config.yaml
encoder_inner_norm: false
decoder_layers: 2
beta1: 0.9
batch_size: 256
warmup_steps: 180
Rows from block 10 of the encoder of a small masked image model, named by matrix and row number. Rows with one number belong to one neuron. Each number is 50 + 12 x the weight over its row's rms, rounded and kept within 0 to 99. All counts start at 0.
After each neuron's rows are labels from the 100 images, of 14848, where the neuron reaches its highest value: "place" is the part of the image that holds the peak. Only what is clearly more common there than usual is listed. The data: histories of elementary cellular automata, time running down.
# fc1: MLP up (encoder.blocks.10.mlp.fc1.weight, 640x160), inputs 108-159
# fc2: MLP down (encoder.blocks.10.mlp.fc2.weight, 160x640, transposed), outputs 108-159

fc1.543:26 62 60 44 46 44 71 28 42 57 60 56 42 43 47 65 46 46 43 33 50 53 48 55 59 73 68 60 68 41 49 44 46 37 26 64 55 34 32 35 61 44 63 49 54 51 56 78 41 45 40 39
fc2.543:43 70 46 71 50 63 40 58 26 55 67 50 45 27 54 55 46 37 42 48 60 76 55 49 30 59 29 44 55 51 50 51 30 53 44 56 48 52 52 72 49 54 53 31 57 51 56 50 41 55 51 44
place: top centre; top right

fc1.60:60 56 46 44 41 52 32 60 57 40 42 42 62 65 53 57 71 41 50 69 26 40 52 48 60 57 46 47 54 40 59 46 20 56 42 42 62 40 34 51 29 71 61 70 37 53 48 73 53 56 29 38
fc2.60:54 51 54 55 58 50 54 56 54 36 65 30 54 70 53 48 41 60 72 59 72 60 56 61 51 48 58 35 51 39 41 46 41 58 46 52 57 38 60 51 60 47 61 29 74 47 52 34 45 71 57 53
place: top centre

fc1.406:39 61 46 25 78 63 52 49 48 22 70 47 54 68 40 53 31 34 49 59 59 58 48 51 74 51 59 46 35 22 32 43 40 59 67 47 60 37 49 62 32 49 36 62 53 50 59 33 39 75 44 53
fc2.406:65 35 50 64 50 45 57 54 50 77 45 52 39 45 41 49 42 65 69 54 37 67 55 44 67 44 32 66 64 55 39 49 57 52 44 53 61 40 34 54 58 38 39 70 40 63 54 60 48 39 65 59
place: middle right

fc1.9:56 67 44 45 31 26 38 52 71 43 55 37 47 67 45 72 53 46 42 31 37 32 53 33 43 33 52 57 73 55 38 58 27 46 38 35 52 37 50 59 44 49 30 59 76 44 47 40 40 36 44 55
fc2.9:64 27 51 51 60 78 37 35 39 55 33 60 51 26 30 36 57 47 39 55 76 59 54 55 52 55 59 48 48 56 71 60 66 54 53 45 55 60 53 68 39 37 48 50 42 53 52 73 33 62 49 34
place: bottom left

fc1.152:40 47 59 39 33 45 63 37 54 48 68 55 36 51 41 69 31 30 46 57 40 31 55 42 73 54 48 62 53 35 47 57 43 32 42 54 61 22 34 34 72 47 73 64 59 57 48 72 34 54 32 52
fc2.152:60 64 44 55 55 61 67 42 34 56 31 43 54 32 55 52 67 47 36 39 56 79 50 56 27 45 53 41 63 68 62 55 46 71 41 67 47 60 67 72 44 50 33 43 46 36 57 50 50 39 48 35
place: top centre; top right

fc1.357:31 49 58 48 49 20 44 42 74 55 49 35 63 58 71 46 35 55 67 47 44 53 51 76 42 47 51 34 68 28 44 47 49 53 56 62 61 38 79 57 39 65 35 69 57 44 53 58 40 33 36 67
fc2.357:43 44 48 54 49 48 44 57 42 46 39 59 66 35 43 22 60 72 42 56 66 49 49 49 51 50 58 49 32 47 63 60 36 49 40 45 65 55 48 58 65 49 54 57 64 59 32 65 56 65 48 57
place: bottom centre

fc1.183:53 56 53 24 48 59 46 39 57 68 53 39 45 25 45 38 32 44 47 58 55 51 44 36 48 66 57 48 55 36 37 37 58 39 51 59 52 42 56 43 47 49 44 54 57 44 47 56 52 40 41 75
fc2.183:50 58 58 59 33 48 61 60 45 55 71 44 58 37 34 69 40 46 47 57 50 25 58 63 66 61 49 45 38 60 52 64 59 50 36 42 43 64 42 40 28 42 55 26 31 38 59 55 52 67 48 46
place: bottom right

fc1.149:51 58 52 35 58 55 53 58 41 36 59 52 61 56 48 32 29 46 49 49 34 52 48 53 67 60 41 48 40 50 16 52 39 32 54 47 52 37 28 31 36 42 55 62 54 57 52 58 55 44 53 51
fc2.149:62 40 60 63 59 46 64 36 57 81 57 51 43 45 36 63 81 44 50 63 42 51 59 45 59 76 29 58 42 62 67 45 42 52 36 41 62 55 63 49 50 84 47 68 31 55 54 30 43 51 60 45
place: bottom right

fc1.353:45 41 57 58 41 28 50 46 86 55 50 50 41 40 48 56 28 45 48 61 48 59 52 45 27 55 69 82 38 53 54 43 49 33 41 55 51 63 43 62 51 37 45 35 65 57 59 39 44 69 50 39
fc2.353:60 67 50 39 43 40 47 43 26 36 46 47 47 32 45 50 65 47 55 42 55 75 48 36 59 57 21 52 58 48 58 74 36 48 67 53 43 65 39 44 54 35 44 59 39 50 48 65 52 43 49 46
place: bottom left

fc1.402:39 41 60 71 76 40 44 33 35 79 58 35 47 38 72 51 55 48 31 48 54 47 50 56 62 35 53 43 67 65 39 34 52 46 38 48 52 40 51 60 59 63 60 56 60 50 48 31 38 46 38 64
fc2.402:61 69 51 26 41 64 79 62 65 23 32 54 48 59 47 51 57 41 55 48 49 54 46 48 47 42 52 49 46 43 63 72 55 57 39 50 56 43 63 60 28 48 37 55 53 48 55 66 79 52 50 38
place: centre

fc1.105:42 24 53 49 40 60 63 38 55 69 37 56 69 49 41 47 40 37 35 66 55 40 57 39 58 53 58 68 62 65 49 59 55 43 61 51 45 28 44 53 40 57 75 50 72 58 43 44 50 55 55 55
fc2.105:63 30 56 56 53 69 22 54 31 70 52 57 40 31 89 60 28 56 40 42 56 30 50 44 44 63 68 48 58 64 48 65 41 55 53 68 57 53 48 54 49 46 39 61 50 40 51 41 47 42 52 44
place: bottom left

fc1.520:40 68 56 63 36 65 88 32 57 77 59 67 48 44 63 58 44 31 19 76 39 37 50 70 47 42 60 41 50 39 59 38 51 24 61 48 47 59 48 24 42 48 56 28 55 69 47 62 30 61 42 41
fc2.520:45 68 50 59 62 41 49 46 28 35 46 52 62 29 60 43 50 46 42 37 43 83 53 45 33 56 49 41 45 54 41 73 35 37 54 61 28 51 47 47 42 42 37 65 48 51 56 52 52 36 51 44
place: top left

fc1.530:33 26 47 57 42 35 35 49 77 67 49 55 49 54 65 51 41 49 45 66 55 18 54 61 60 27 45 68 60 39 54 57 62 31 43 51 54 65 60 38 59 42 62 38 65 61 37 62 37 44 44 70
fc2.530:53 65 56 47 62 50 23 33 27 50 52 53 52 39 61 40 46 57 68 41 65 74 55 58 33 47 42 53 31 43 64 72 63 57 54 51 54 34 70 55 52 43 47 71 36 30 57 52 55 45 42 45
place: bottom left

fc1.500:43 61 52 47 31 52 26 47 34 51 49 33 51 95 52 47 54 56 48 62 54 58 59 50 65 35 66 40 50 51 55 64 58 52 51 60 56 50 41 72 60 61 58 56 51 63 25 63 65 42 23 44
fc2.500:23 45 56 56 67 84 65 39 72 54 67 54 58 48 54 61 38 72 53 49 56 43 43 68 44 66 33 44 56 48 49 52 42 56 35 51 74 56 64 54 57 67 62 58 58 36 50 45 35 36 59 47
place: top left

fc1.609:49 45 57 42 61 60 36 47 37 66 42 58 43 48 52 36 45 35 69 40 31 52 52 48 64 72 43 52 25 46 47 55 44 48 54 40 60 50 59 33 48 64 70 45 51 48 39 29 45 49 64 40
fc2.609:49 49 41 54 31 50 60 34 63 44 66 46 59 66 75 61 69 36 44 62 42 40 56 37 49 44 64 49 46 44 45 35 58 33 41 45 67 38 46 45 64 59 65 42 56 39 39 58 49 49 45 41
place: top left

fc1.273:47 50 68 49 45 45 68 38 59 60 56 37 40 38 51 65 40 67 45 58 49 73 49 55 53 53 70 50 45 23 50 47 43 51 71 38 50 28 20 48 26 33 40 60 52 47 45 46 38 43 29 60
fc2.273:55 45 42 68 44 42 81 56 60 40 66 65 59 32 51 47 56 53 69 58 40 51 45 72 60 53 68 36 55 58 46 45 49 50 48 47 51 53 63 73 76 52 42 67 50 50 46 38 20 49 42 54
place: bottom left

fc1.513:40 63 61 40 39 53 63 25 40 57 34 48 45 40 48 75 52 53 29 27 72 42 55 54 71 96 54 46 50 46 46 60 42 57 36 45 73 63 32 50 73 52 51 35 38 57 47 68 41 36 36 44
fc2.513:49 51 59 58 48 59 46 43 47 71 56 44 52 53 60 53 27 58 44 61 37 55 53 59 38 31 34 53 50 33 37 50 39 52 43 58 57 50 59 67 60 49 64 31 57 58 44 39 31 69 41 59
place: top centre; top right

fc1.123:48 68 40 56 54 39 49 59 48 41 53 49 52 64 26 34 85 49 53 45 28 39 57 55 39 32 28 37 37 49 41 24 54 55 46 26 64 48 24 56 71 42 50 35 46 48 61 43 53 62 47 57
fc2.123:64 45 50 46 61 53 24 54 55 33 58 56 51 16 77 52 45 49 42 51 54 34 44 32 57 69 52 55 66 38 60 52 45 54 58 59 78 78 58 59 44 42 39 34 46 49 53 51 42 40 51 35
place: top right; top left

fc1.153:29 37 58 66 42 50 57 26 54 45 56 65 75 66 42 37 56 51 46 56 51 54 54 81 49 32 45 44 56 44 42 27 56 47 44 58 48 26 52 50 47 58 74 46 75 42 54 42 58 60 50 61
fc2.153:59 48 53 42 44 63 60 52 34 73 70 37 41 50 53 59 36 40 51 54 44 50 49 47 56 37 38 47 64 52 49 42 52 67 55 58 32 53 36 42 62 56 61 43 41 49 30 50 43 49 58 58
place: top left; top centre

fc1.382:55 40 37 57 55 43 47 57 38 41 57 34 46 59 49 67 47 52 55 50 37 60 54 43 65 49 31 35 40 35 38 36 51 49 62 41 47 54 35 49 72 58 70 66 47 70 62 43 36 68 41 49
fc2.382:42 42 46 52 47 60 59 69 66 55 27 58 62 61 42 60 61 46 49 54 46 37 53 42 36 65 57 46 67 66 49 41 39 63 50 54 41 59 54 42 52 51 19 31 42 48 44 57 66 53 45 46
place: top right; top centre

fc1.39:36 40 43 45 61 49 48 74 39 33 37 52 56 47 30 42 59 50 57 57 52 77 59 59 45 47 56 47 62 43 56 35 46 48 54 61 44 48 41 56 45 33 68 57 57 65 37 44 49 27 53 55
fc2.39:45 49 55 53 42 18 37 60 46 56 35 37 48 36 47 47 68 44 56 55 46 56 48 52 46 49 38 66 45 49 61 64 60 54 54 55 68 73 50 40 51 48 55 55 23 54 56 54 31 72 63 58
place: middle left

fc1.247:34 61 56 51 33 57 69 32 70 54 55 49 50 57 30 59 38 41 34 83 36 29 50 55 51 45 55 49 55 25 56 44 59 28 59 58 51 50 32 22 58 34 70 32 46 70 51 65 31 66 45 41
fc2.247:63 59 48 72 59 40 52 36 19 44 44 34 55 44 51 48 50 56 44 40 39 82 52 60 60 49 56 52 59 69 43 64 54 49 59 59 48 49 55 66 38 66 29 41 45 36 57 50 38 24 51 52
place: top centre; top left

fc1.186:13 61 58 58 66 72 40 61 37 37 36 73 48 49 36 34 56 77 51 31 51 26 43 76 59 37 55 42 74 46 39 53 41 34 65 50 53 46 31 37 45 42 44 69 51 52 47 40 42 33 57 50
fc2.186:36 56 60 66 54 43 56 48 85 55 58 46 28 50 59 41 48 63 42 59 52 48 44 48 65 42 42 52 33 59 59 62 48 50 63 47 55 54 32 43 60 58 45 41 57 48 52 61 63 63 66 47
place: top left

fc1.379:49 46 56 59 49 51 39 34 48 69 49 37 61 25 55 45 38 50 36 40 53 57 55 61 45 48 54 51 65 73 52 41 45 47 59 68 42 60 47 64 36 53 43 33 49 43 59 29 56 26 45 59
fc2.379:50 57 51 39 66 38 39 56 70 24 40 59 46 39 64 56 50 49 52 32 65 49 54 33 43 48 46 60 43 51 51 57 42 78 43 68 48 51 73 72 50 48 47 34 35 50 35 77 70 68 55 57
place: bottom right; bottom left

fc1.287:46 51 50 48 54 39 54 35 54 57 39 22 63 64 48 42 45 53 33 72 45 33 55 52 44 54 69 53 40 68 40 17 45 53 49 46 47 46 55 51 71 48 57 16 67 60 39 41 36 58 61 63
fc2.287:56 45 61 62 65 59 67 56 23 58 43 49 38 54 49 56 79 48 44 29 47 56 53 49 46 53 38 51 61 64 49 73 55 48 65 59 40 60 41 58 68 51 44 53 48 43 48 57 47 39 48 45
place: top centre

fc1.373:35 59 54 59 64 31 42 69 52 41 64 35 40 64 44 40 61 55 67 36 29 61 54 47 31 31 23 57 45 50 39 35 56 45 50 39 55 52 44 56 58 43 59 53 44 64 51 53 39 67 50 53
fc2.373:69 39 53 54 61 47 16 27 51 65 70 37 41 43 79 61 35 51 50 43 48 24 49 27 65 59 64 51 49 58 60 55 37 74 58 66 58 78 75 59 49 53 49 43 42 48 56 34 40 48 51 54
place: top centre; top left

fc1.491:37 54 53 56 57 34 20 61 59 54 66 37 34 49 68 50 57 56 56 33 31 60 56 60 21 43 52 49 46 48 38 34 45 34 32 59 51 36 44 71 57 51 53 49 51 56 58 69 39 50 46 50
fc2.491:61 44 55 35 42 41 50 40 60 53 71 58 49 65 52 51 33 53 40 61 35 46 56 43 61 27 60 59 42 77 54 45 56 73 51 48 52 45 63 64 25 56 48 41 55 50 46 41 42 40 46 57
place: bottom left

fc1.101:46 39 52 59 56 35 51 44 40 51 80 51 50 50 54 50 57 39 45 50 31 44 48 54 57 41 53 52 59 50 45 56 63 27 44 32 57 35 08 24 67 56 74 66 39 53 41 68 33 51 46 43
fc2.101:49 46 49 41 57 51 53 33 37 66 35 67 43 48 72 44 62 45 38 38 52 53 53 45 46 53 51 44 62 60 62 50 48 57 64 54 15 54 47 52 27 57 45 43 52 58 67 29 45 25 49 37
place: middle right

fc1.294:59 26 44 59 51 47 45 64 69 57 46 33 46 44 71 53 40 46 58 28 68 39 48 30 45 69 36 50 61 68 41 58 58 58 57 46 67 40 29 47 64 52 50 37 38 34 60 44 57 29 51 66
fc2.294:57 37 48 60 47 44 49 52 42 62 43 41 57 43 44 55 34 56 54 50 50 78 56 43 59 30 44 61 45 53 46 66 53 72 64 53 46 65 67 40 52 44 38 64 65 23 31 39 37 50 47 57
place: bottom left

fc1.555:67 38 46 43 61 33 45 51 58 44 55 35 39 56 53 35 45 49 31 56 41 77 39 49 55 41 68 43 61 31 37 60 34 61 32 58 61 34 43 64 38 52 59 44 35 57 53 38 56 41 53 61
fc2.555:31 57 59 34 45 58 48 64 57 52 40 29 50 49 39 54 72 53 76 67 61 55 43 59 58 43 43 47 41 60 29 42 31 41 40 42 66 62 47 52 55 34 49 62 40 55 63 54 35 69 61 59
place: top left

fc1.232:33 57 31 52 49 54 67 34 30 42 53 58 52 51 18 37 46 77 31 20 47 52 60 43 48 54 28 46 55 36 47 37 32 31 53 43 35 56 49 36 73 63 54 69 39 49 65 31 48 22 53 63
fc2.232:53 42 45 51 69 48 50 40 64 47 63 56 41 34 56 41 57 45 65 60 34 58 61 38 33 41 31 64 62 65 66 36 45 51 43 52 96 66 54 44 48 64 53 50 70 62 53 72 25 49 51 45
place: top centre

fc1.167:62 53 62 59 44 62 38 52 54 59 38 38 69 67 59 44 46 65 38 51 63 53 58 30 58 54 49 37 73 43 65 35 39 62 39 49 30 58 56 55 72 45 65 67 49 55 49 61 64 62 33 53
fc2.167:49 54 59 45 68 71 54 39 52 62 46 37 38 49 41 62 54 45 41 57 58 41 55 63 14 66 58 62 49 56 32 63 29 49 50 49 66 52 62 47 55 55 46 50 60 37 57 54 53 69 64 37
place: middle right

fc1.571:55 57 50 53 48 41 48 40 42 35 57 47 58 55 64 45 36 61 41 44 64 50 53 54 46 50 47 81 61 38 55 56 39 50 39 25 59 11 49 53 44 43 53 50 28 61 68 61 42 50 54 40
fc2.571:37 66 51 51 35 50 68 61 63 81 20 61 42 58 53 49 48 59 52 44 62 44 55 46 43 66 48 38 46 55 48 42 35 61 62 58 30 60 46 38 42 45 39 44 58 52 50 52 80 65 54 57
place: bottom left

fc1.526:78 54 48 61 74 48 43 58 50 52 41 38 49 42 62 37 57 59 51 42 46 65 57 64 26 52 44 43 60 73 51 45 57 60 51 51 48 60 39 75 42 41 38 37 41 56 62 49 60 44 55 51
fc2.526:54 53 51 50 63 54 64 50 41 60 37 44 53 40 70 49 58 54 40 35 55 64 47 55 39 46 67 43 59 69 51 67 49 75 49 69 53 56 54 60 40 53 32 37 32 49 55 46 51 38 51 49
place: bottom centre; bottom left

fc1.216:25 56 44 57 64 75 56 60 52 48 58 54 67 50 44 54 59 76 52 35 59 34 44 52 62 47 44 39 50 36 58 57 37 37 33 50 54 71 32 62 57 58 43 55 37 32 67 40 73 65 74 25
fc2.216:49 56 46 40 67 48 32 38 55 40 54 48 29 55 52 48 64 46 61 72 38 40 50 33 55 44 47 46 46 55 66 59 43 49 51 47 77 37 57 63 51 52 45 63 74 57 41 51 69 51 52 64
place: top centre; top left

fc1.199:53 57 53 47 61 45 42 60 46 48 45 61 64 60 42 39 33 43 34 45 61 68 58 48 54 10 64 60 47 55 37 32 45 60 56 51 49 42 41 58 63 47 64 80 61 36 66 68 42 42 56 56
fc2.199:31 22 41 43 57 41 55 73 55 66 54 47 39 41 48 55 43 40 56 46 51 43 53 49 32 46 48 61 60 44 48 77 40 58 55 48 41 37 61 54 60 52 31 55 60 60 50 51 36 45 52 56
place: bottom right

fc1.102:52 45 33 74 55 28 31 64 49 66 43 35 28 60 58 56 43 27 62 62 64 42 56 34 52 43 73 37 45 58 77 54 59 66 44 40 47 46 70 49 64 42 46 48 76 59 25 65 50 42 32 53
fc2.102:35 39 45 68 58 78 67 38 52 41 51 51 68 42 62 65 45 53 38 36 58 62 47 69 46 69 70 48 45 48 27 62 45 40 44 46 33 51 48 52 63 50 60 44 51 41 58 66 57 35 47 28
place: middle left

fc1.522:37 52 46 54 38 58 66 21 27 60 52 72 40 54 44 71 48 40 39 38 59 54 54 49 75 90 43 58 51 44 48 53 52 55 47 53 64 54 24 28 53 53 61 38 51 53 52 79 48 46 47 43
fc2.522:57 62 54 55 38 64 35 55 51 52 49 34 42 52 52 32 29 52 62 54 44 52 56 47 49 37 47 62 44 53 47 44 29 51 43 59 64 63 55 73 54 52 66 35 65 59 34 30 30 52 42 60
place: top centre; top left

fc1.474:55 54 50 58 54 35 67 52 47 59 60 70 65 38 60 47 51 45 63 56 50 62 66 54 37 44 66 61 42 45 57 41 79 49 48 75 49 49 60 35 65 57 46 43 46 52 64 33 33 52 50 66
fc2.474:46 39 38 47 43 52 49 63 34 74 28 52 48 45 38 42 64 23 38 44 51 42 59 49 50 39 66 41 67 30 39 41 59 63 51 43 29 50 54 44 49 45 33 59 53 57 53 56 47 35 46 46
place: middle left

fc1.498:39 57 63 48 52 53 41 39 51 65 44 62 61 58 62 52 54 66 44 34 50 60 53 50 69 56 48 62 40 35 44 39 48 39 49 51 48 35 24 49 45 45 46 34 25 41 50 37 65 78 51 32
fc2.498:51 52 51 48 46 63 29 62 42 42 60 53 46 37 37 61 64 27 56 71 45 31 49 59 46 54 67 57 55 54 62 55 50 38 45 45 74 38 60 40 54 47 42 39 60 58 51 40 43 47 44 50
place: top right